Weights of a small masked image model.
Model: 11.7M parameters, 48-pixel images, encoder arch vit, encoder norm layernorm, encoder activation gelu, encoder moe top_k, encoder num experts 32, encoder patch size [6, 6], encoder layers 12, encoder width 192, decoder width 192, decoder layers 6.
Training: muon at rate 0.034, 14200 steps, batches of 256.
Data: trained on rendered dice on a table, 25.1 epochs.
Rows from block 7 of the encoder of a small masked image model, named by matrix and row number. Rows with one number within an expert belong to one neuron, the router's apart. Each number is 128 + 24 x the weight over its row's rms, rounded and kept within 0 to 255. All counts start at 0. Numbers have three digits each.
Before each expert's rows are labels from the 100 images, of 14848, where the router gives the expert most weight on average: "strongest on" is what is common among them. Only what is clearly more common there than usual is listed. The data: rendered dice on a table. In brackets: how many of the 100, against the usual share in percent.
# router: router (encoder.blocks.7.mlp.router.weight, 32x192, trained with AdamW), inputs 96-191
# up: expert up (encoder.blocks.7.mlp.up, 32x48x192), inputs 96-191
# down: expert down (encoder.blocks.7.mlp.down, 32x192x48, transposed), outputs 96-191

# expert 14
strongest on: dice: one (72 vs 33.1); green die (38 vs 15.7)
router.14:088207149109110123106064157115140143141141135134118117157154154135102109134150140134098113108094120101136096126096098114126106147123132131106123121127087138128133116113131150095141102142129136096145110120122120109100148145150146135135128114148090148137105194173144139107104141163142171125
up.0:154124135159143148148122061171101124112121140169123112128138120147171102130152083097114090147144105114143174133148124176172127127127156141085155111081128096196142125148129126150134118126135110094095135137123137110133113134154085100122097145134137112139103164170111110135177112100157209155
down.0:148114152120104114151119146132123133146146107114087123152108146150205134144140148136145133138106171139099120110121155171107168112101127084178134130109131158082122117130137138129154095126169157141132156146119112103113117142080159098143136148107136116111074114081150132150126109147143100138
up.1:126130145142112076120095128097112124139132112118096160091068146177123108120156105104130116165130161113119079130120113114144119113126074183146125102153118193128112096144098135156150167126150120143104125166121148095085101071140195136144137182139162147152122122131140145133132078133130153132
down.1:135122146147122145167097140126103140146119096093116111130106143159169118157125136139157142102134140075086129135160167119129164070123100102164103146136141141172107084142120108124134120108138095086132141107121109087136139120121150118094142113136134078157130086125117146151120125116136137112

# expert 1
strongest on: pink die (36 vs 15.7)
router.1:093132137118118121102153087102139136141112128160129101093099133083088145128157125160150143148121136135104117121138116110134110091165099093161142132167148100065080190114147102128144092131130156096132111145168136146143125126131128136095106134087111120137075134091129104121135092103094135123
up.0:169147145183156122139111116151084133105089130126136134117115142089162133111090121121132125141104137112168183143132132127094173104167134073086138108132167112159127132149147143095136141116101167117110098125117119140125155151098140119151155147107158118131124123109125125124105115156116164101
down.0:133111118128129133094147124111140147143106193155088139094126143106145109139122142147124115100115146125157111108125177129120128148113087134145135097175142156127130105142078130119076172107126125189119110110147127106147154145129139142160153104118084133096101104125143157122115121117113153145
up.1:120158167172111120107093142125157150134165159113104116124163126118146146116136161130157116116142106127108135124146107151120082163123156130101122104116056076168152154115141098136175102137126144102118140155151139114107159092168110115097141117141124127120142117137133125132114131128114104133
down.1:124119093140118088087128133151121074100125165151112110111111144147168136152169181137131124117125151132145144161119106149105183116115136147150123117090138102119085103135156118124104175126133137096183119166126137170164123118126114114139146114107140143096112116125119131140117090111123101100

# expert 25
strongest on: blue die (36 vs 16.1)
router.25:160103136146132114084127142125103113104116085176081137165134093053165111128146128127135177138138145162095141118084107121089132123084110101141143140128130119145083160161149125179134095132144145113148107128154133110103120121144126082088120142091142139117122112133162133129163104127108151113
up.0:128130138142119087129105142131096088102140094185150119153095098106137122141120135132109145126144114117159142091169121097088123106139105082067114088132141151136111148138156105156131098113141100130148116107124120134129103142088117173152145117128121141111113091122162133112081132168132169136
down.0:096105146176132096154124120142119117144093119113119114114122115112147114102129141148182086134139141127110119116133155167130133155110131110163110121162069183198108124109136115111104168092106125114157128085128080107101135156164156107129164129113141138123120130056118123100132108124133170168
up.1:115158133125110169111129121110129132157072120109184147123080122122152125135149155092110089179117124164157111100133138146141133177122147133138112073100142133096175183141128099104142126129165142126119139125130150182120121120109083125116127132124137135141111152100118157169118125111143114085
down.1:168152119127131135086160125166140120122150106115142104119151137137123128141180111156065079132129072119134108106122138182128102133125114114121113132136125186107093145125098144112139124148139146152148109118090158094159100160129123135089130181184143122077111185114115132120106120162133136112

# expert 27
strongest on: yellow die (37 vs 15.7)
router.27:113136160139079145115127110132166151138104116108085127164121138102086141138140134126122082105106072157146110097092098094121113113102094124145125110157131143080112139096128115124107115150117124121123126152122103131141132115147145081079150088136114131166133116147163125145149133105108113121
up.0:091144105124093127142137152121157138115132135174135136085200162134104133155112180118151126102105097106121122144149133122117082114107082139147104142133168135136124158115132155157131072132153110121128104115122172134105128112145127164146117113087138138094133094135119144169146146116164105132
down.0:063131173126120117156122122098150149119104098134139106132137123096136173125093155165200093116108164138110107105169130129147110085111129133151104125150143101105141125133157167157091077118169125124107110106163164108117138127141104142123107132110175169150138126112108099115151118125159138128
up.1:118110110115144110168175145109150155132140099162115101149066126142165130152115131126117135132118107104133106159139115123129125124098135140068056122155067124123164145124139158139121112088095100153132168131131112134108108136126137122128121146139143126141122098109137122146114091123132151121
down.1:120150143134100138126159127126113158107146165150161107131150096084154109118148112125133136104135164127111136159144101114157143106118111165189121093148135159125055101143153141150139140119083064119138089136089087111095136125116124135085133149159155150115166140124117154120101130089151130120